Weights of a small image captioner.
Model: encoder activation silu, encoder widths [128, 256, 512, 1024], decoder norm layernorm.
Training: soap at rate 0.0019, 9400 steps, batches of 384.
Data: trained on small charts drawn from random numbers, 50862 training examples, 71.0 epochs.
Rows from block 7 of the text decoder of a small image captioner, named by matrix and row number. Rows with one number belong to one neuron. Each number is 500 + 25 x the weight over its row's rms, rounded and kept within 0 to 999. All counts start at 0. Numbers have three digits each. After the name is the row's rms in percent of the matrix's.
Before each neuron's rows are labels from the 100 texts, of 14848, where the neuron reaches its highest value: "tokens" is the input token at the peak. Only what is clearly more common there than usual is listed. The data: small charts drawn from random numbers. In brackets: how many of the 100.
# fc1: MLP up (decoder.blocks.7.mlp.fc1.weight, 256x128), inputs 0-127
# fc2: MLP down (decoder.blocks.7.mlp.fc2.weight, 128x256, transposed), outputs 0-127

tokens: "e" (100)
fc1.205 096:560500500457500500500500500500500500552500500500500500500512500500500500500500495500500500500498500500462605500500500486500478500500500444500500500500500484500500500500500500500500500500658500500500500500500500500500500500500500500500500575505500500560500500500500589500500500500498500566500500500500500525500500500500473500500500500500500500500573500529500500500500500500500500500467
fc2.205 117:500500500509500409500500500500500500432500500500500500556500500500500500466500500500500485500537505500500363500500500500500541500500500544500500500500500504515500500500500500500500500500469500500533500500505500500500500500500500500500500500500500429500500500500500500500500500500500500500500500500500550500500500500500532517500500500500500500511500500500500500500500500500500500500665

tokens: "k" (100)
fc1.72 150:500500500427500507500500458479500500549500517500500428500500500510500495500500500444500500437500500500500500522500500500519500500500500480500500500500500500482500522551477500500500528458500500500500500500497500500500548505500500500500569624500485491521500544500500500500500567606500500500500500500500490500507515500511500461500500500500500500500500500500500500500576500479500500500519
fc2.72 097:520500500377500526500500500397500500500500500500500500500500500500525500500558520500500500574500500500500484470500500500500500500500500500500500500500500500500508553500500500505497500533500469500462500500500500500500500500419500500500455500500500566500500500483500500500500500470504500500500500500500563500500500568500500500500500458500500500500500512500480500397500500500500500500500

tokens: "e" (100)
fc1.192 233:500500500453500500500500500500500500500500478500500500500500500500500500530500488500500500500436500545446500508500500500500490500500500438500500500500500428500490500500479500500500510512517500500500500500500454500500500500500500500500503638500500518627500500465500500500500500500500500500500500500500389500500500500506435500461500500500500500500500500500500500500500500500500497492500
fc2.192 283:488500519500535433500486495500500515487505549500500500500500500507514500405500500509500500518500500500500348488462500500475514502464500500518500500480500515610500492500500506500500500500483500500500500500506508536500500500507500500501500486500500500500500492500500466500500500434509500500500500500499524500500500574500500545500522508500500516500484500500500455500500520500500515535522

tokens: "<end>" (70); "l" (30)
fc1.233 030:500500500500500500500500500500500500500500500500500500500500500500500500500500500500500500500415500500500500500500500500500500500500500500500364500500500500500500500500500500500500500500500500500500500500500500500500500500500500500500500500500500500500500500500500500500500500500500500500500500500500500500500500500500424500500720500500500500500500500500500500500500500500500500500500
fc2.233 047:500500500500500500500500500500500500500500500500500500500500554500500500500500500500498500500604500500532448500500500500500500500500500500500500500500500500500500500500500500500500500451500500500522500500500500500500500500500500500500500500500500444500500500500500500501500500500500500500500500500500500500500500500500533500500500500500500500500500500500391500500500500500500500500709

tokens: "<end>" (100)
fc1.252 088:500500500500500500500500500500500500521500500500500622527500500536500500500500500500563500500500500500500500500500500500523500500500500500500466500500500500500500500564500500500500500500500500500500500500500500500594500431583650500500500500500500500500500500500587500500500500500500500500500500500500500500474500500500500500500516462500500500500500500500500500500500500500500500500500
fc2.252 050:500500500500500500500500500500500500500500500500500500500500559500500500500500500486500500367500500500549500500500500500500500358500500500500500500500502500500500500500500500500500500500500500500500500500500500447500500500500500500500403500500500425500500500500588500547500500500500500500500500500500500500500580454500500500500500500500500500500500500500500500500500500500500500500508

tokens: "e" (100)
fc1.147 008:500500500500500500500500500500500500500500500500500500500500500500500500500500500500500500500500500500500500500500500500378500500500500500500500500583500500500500500500500500500500500500500500563500500500500500500500500500500500500500322500500500500500500500492500500500500500500500500650500500500500500500500500500500500500500500500500500500500500500500500500500500500500500500500500
fc2.147 023:500500500500500500500500500586500500500500500500500500500500500500500500500500500640500500500500500500500500500500500500500500500500500500500500500500500500500500500500500500500500500500448500500500500500500500500500500500500500500500500500500500500500500500500500500500500500500500500500500500500500648500500500500500500669500500500500500500500500500500500500500500500500500500500500

tokens: "k" (61); "l" (39)
fc1.50 027:500500500500500500500500500500500500500500500500500500598500500500500500346500500500500500500500708500500500500500500500500500500500500500500555500500500500500500500500500500500500500500500500500500500500500500500500500500500500500500500500500500500500500500500500500500500500500500500500500500500500500500522500500500500500500500500500500500500500500500500500500500500500500500500500
fc2.50 008:500500500500500500500500500500500500500500500500367500500500500500500500500500749500500500500500500500500500500500500500500500500500500500500500500500500500500500500500500500500500500500500500500500500500500500500500500500500500500500500500500500500500500500500500500500500500500500500500500500500500500500500500500500500500500500500500500500500500500500500500500500500500500500500500

tokens: "d" (100)
fc1.224 035:500500500500500500500500500500500500500500500500500500500500500500500500500500500500500500375500500500524500434500500500500500500500340500500500500500500500500500500500500500500500500500500500500500500500500500500500500500500500500500500500339500500500500500500500500500500500500500500500500500500500500440500500500500500500500500500500500500500500500443468500500500500500500500500506
fc2.224 072:500500500500500535500500500500500500500511500500500500500500500500500500564500500500500593500500500500500632500500500500500500500500500500500500500500500500500500500500500500500500500500500500500500500500500500500500500500500500500500500500404500585500500500500500500500500500570500500500500500500500500500500500500500500500500500500500500500500500500500500500500500500500500500500335

tokens: "e" (97)
fc1.119 156:500510500435500500500500500500500500616500500500500500500500500500500500500500500500500500500463443500430501500500491487500491500500500468500326500500500500500500500500500498500500500500543500500500500500500500500500500500500500500500500500500500508588500500500500500500500500500500500552500500500500500510487493500500432500500515453500500500500500500500500483500500500500500500500466
fc2.119 110:500500500516500500500500500511500500394500500500500500566500555500500500500500500500500500500507500500551408500500500500500553500500500500500500500500500500500500500500500500500500500500453500500541500500500500500500500500500500500500436500500500407500500500575500500580500500500500500440500500500500500496500553500500500500500500500500500500500500500479500525500500500500500500500604

tokens: "<end>" (100)
fc1.241 035:500500500500500500500500500500500500500500500500416500500500500500500500500500500500500500500500500500500500500500500500500500500500500500500500500500500500500500500500500500500500500368500500500500500500500500500500500500500500500532500500500500500500500500500500500500500500500500500500500500500500500500460500500500500500500730500500500500500500500500500500500500500500500500500500
fc2.241 016:500500500500500500500500500500500500500500500500500500500500500500500500500500500500500500500500500500500500500500500500500500500500500500500500500500500500473500500500500500500500536500500500500500500500500500500500500500500500500500500500500500500500500500500500500500500500500500500500500500500500406500500500500500500500500604500500500500500646500500308500500500500500500500500500

tokens: " " (100)
fc1.15 031:500500500500500500500500500500500500500482500500500500500500500500500500500500500500500500500500500500500500500500500500500500500500500500500500500500500500500500500500500500500500500484500500500500500500500500500500500500500500500500500500500500500302500500500500500500500500500500500500500500500500500500500500500500500500500500500500500500500500500438500500500500500310500500500500
fc2.15 058:500500500402500500500500500500500581500500500500500500500500500500500500500500500500500500500500500500500632500500500500500500500500500500500500500500500500418500500500500500500500500500682500500500500500500500500500500548500500500500500500500500500500500500500500500500500500500500500500500500500500500500500500500500500500500566500500500500500500500500500500500500500500500500500500

tokens: "e" (100)
fc1.239 023:500500500500500500500500500500500500500500500500500500500500500500500500500500500500500500500500500500500549500500500500500500500500500500500500500500500500500500500500500500500500500500718500500500500500500500500500500500500500500500500500500500500500500500500500500500500500500500500500500500500500500500500500500500500500500500500500500500500674500500500500500500500500500500500500
fc2.239 022:500500500556500500500500500500500500500500500500500500500500500500500500500500500500500500500500500500500500500500500500500500500500500500500500500500500500525500500500500500500500500500235500500500500500500500500500500500500500500500500500421500500500500500500500500500500500500500500500500500500500500500500500500500500500500500500500500500500498500500500500500500500500500500500500

tokens: " " (100)
fc1.5 116:501500500500500500500500500500441500472500500500500500500500500500482500500500500500500500497500500500508500500500500500496500500500500500500500500500500500444500500403500575500500500477500503535500500500464500500475500610500397500500500500500556500463500500500500500500500500500472500500500500500500500500500500500413500500500557500513500500500525500500500500500500500500500500500383
fc2.5 102:500506500500500500500500500469500500500500500500500500500500500500500500467500500500500500520500500500444340500500500500500500571500500500500500500500500500531439500500500500500500500500500500500500500500500500503500500500500500500500672500500500508547500500500500500500500500500500500500500500500500500500450500519517500500483500500500500500500500500500516449500500500500500500533500

tokens: "<end>" (62); "g" (19); "," (18)
fc1.243 181:500500500604500500500500531500500500410500511500500532500498500500500558500500506500500500500558500500516500500500500500500562500500500500500500500500500500543500463500500579500500500500362500500500500481517538500500500500500500500500500500500500500500500500500500500500500500500500500438524500500477504468500500500500510500500500517500500500500448500500500550500500553545533500500507
fc2.243 157:547500500390485506500500500500500500551500500500500470459500500500500500543500447500500500500500500500500541500531500422500442500500500463500500500520479500428500500456500500500500500500585500534500500502426500500500545500467500500500500534545500500500500500500500563500500560500500500500500500522502450500500490500500500500500500500500500500500546500500500500500500500500500480500470

tokens: "e" (85); "h" (13)
fc1.101 096:500500500344500500500500500500500500500500500500500500500500500500500500534500500522500500500500456500500500515500500500500500500500500500500299500500500500500500500500500500500500500500500500500500500500410500500500500500500500500500500500500500500522500500500500500500500500500500500500500500500500484550500500500500500500500500500500500500500500500500500500500500500500486500500500
fc2.101 013:500500500500500500500540500500500500500500500500500500500500500500500500360500500500500358500660500500500500500500500500500500500500500500500500500500500500500500500500500500500500500500500500500500500500500500500500500500500500500500500500615500500500500500500500500500500500500500500500500500500500500500500500500500500505500500500500500500500500500500500500500500500500500500500500

tokens: " " (92); "c" (8)
fc1.65 026:500500500500500500500500500500500500500500500500500500500500500500500500500500500500406500500500500500500500500500500500500500500500500500500500500500500500500500500500500500500500500500500500484500500500500500500500500500500500500500500500500500500500500500500500500500500500500500500500500500500500500500500500500244500500500500500500500574500500500500500500500500500500500500500500
fc2.65 028:500500500500500446500500500500500500500500500500500500461500500500500500507500500699500500500500500500500500500500500500500526500500500500500500500500500500500500500500500500500500500561500500500500500500500500500500500500444500500500500500500500500500500500500409500423500500500500500500500500500500500500500381500500500500500500500500500500500500500500500500500500500500500500500500

tokens: "e" (100)
fc1.70 049:563500500490500500500500500500500500526500500500500500500500500500500500500500500500500500500500500500496616500500500500500497500500500481500500500500500500500500500500500500500500500500705500500500500500500500500500500500500500500500500539500500500500500500500500500500500500500500500584500500500500500555500500500500500500500500500500500500500569500500500500500500500500500500500445
fc2.70 069:500500500500500421500500500500500500412500500500500500576500500500500500454500500500500500500500500500500350500500500500500500500500500519500500500500500500500500500500500500500500500500500500500527500500518500500500500500500500500500500500500500487500500500500500500500500500500500500500500500500500500500500500500500500500500500500500500500500500500500500500500500500500500500500684

tokens: " " (100)
fc1.168 094:500500500500500500500512500500500465500500500500500493500500500500500500500500500500500500433727500500586500500500500500500500500500500500500504500500500500500500500500500500539500500500500500528500500500500500500500500500500500500500500494489500500500500500500500500500500500500500500500500500500503500500500500500500575500500500511500500500500500500468423500500500500500500500500500
fc2.168 096:500500500606500500500500525500500500500500500500500500500500500500500500588500500500500584500500500500500571500500500500500500500500500500500500500500500500500500500500500473500500500500493500500500500500500500500500500500500500493500527500393500549500500500500500500500500500500500500500500500500500500500500500500500500485500490500500500500500500500500500500500500500500500500500319

tokens: "<end>" (62); "d" (29)
fc1.37 041:500500500500500500500500500500500500500500500500500500500500500500464500500263500500500500500500500500500500500500500500500500500500500500500500500500500500500500500500500576500500500500500500500500500500443500500500500500500500500500500500500500500500500500500500500500500500500500500500500500500500500500500557500500500500500500500500500500500500500500500601500500500500500500500500
fc2.37 038:500500500342500500500500500410500500529500500500500500463500500500500500500500500500500500500500500500460500500500500500500500500500500500500500500500500500500500500500500500500500500500673500500385500500500500500500500500500500500500500500500500500500500500500500500500500500500500500500500500500500500500500500500500500500500500500500500500500500500500500500500500500500500500500500

tokens: "k" (53); "b" (47)
fc1.26 014:500500500500500500500500295500500500500416500500500500500500500500500500500500500500500500500500500500500500500500500500505500500500500500500500500500500500500500500500500500500500500500500500500500500500500500500500500500500500500500500500500500500500500500500500500500500500500500500500500500500500500500638500500500500500608500500500500500500500500500500500500500500500500500500500
fc2.26 027:500500500500500500500500500500500500500500500500500500500500500500500500500500500500500500500500500500442500500500500500500500500500500500500500500500500500500500500500500500500500500549500500500453500500500500500500500500500500500500500500500500500500500500500500500500500500500500500500500500500500500500500500500500500500500500500500500500500500500500764500478500500536500500500477

tokens: "k" (100)
fc1.201 562:500466500504500521500521500540500500500514500500500448500500535587500434484500500446483500500500512500527515530482495500500500436505500500461500499525548500500497511500500500500500500539500498500493556500500500493500493507500500500490500552500500494500500500499470414532500500609500500500488500500500500435500545500580530500500500471471500500500500500494486500500499500500500484487473
fc2.201 533:491431494500512504500406484470522500450541524500450479528517481500500485479500500473514500488439511543459500523457536531450515500500411500500500500499484499525463498521500504500502497529477500500514500500552500500474478478542500505500522500475544500597517500500500500500500474506500500526500500499461475500500500500475475499500500500511500500500478500501518500500532500500500512525517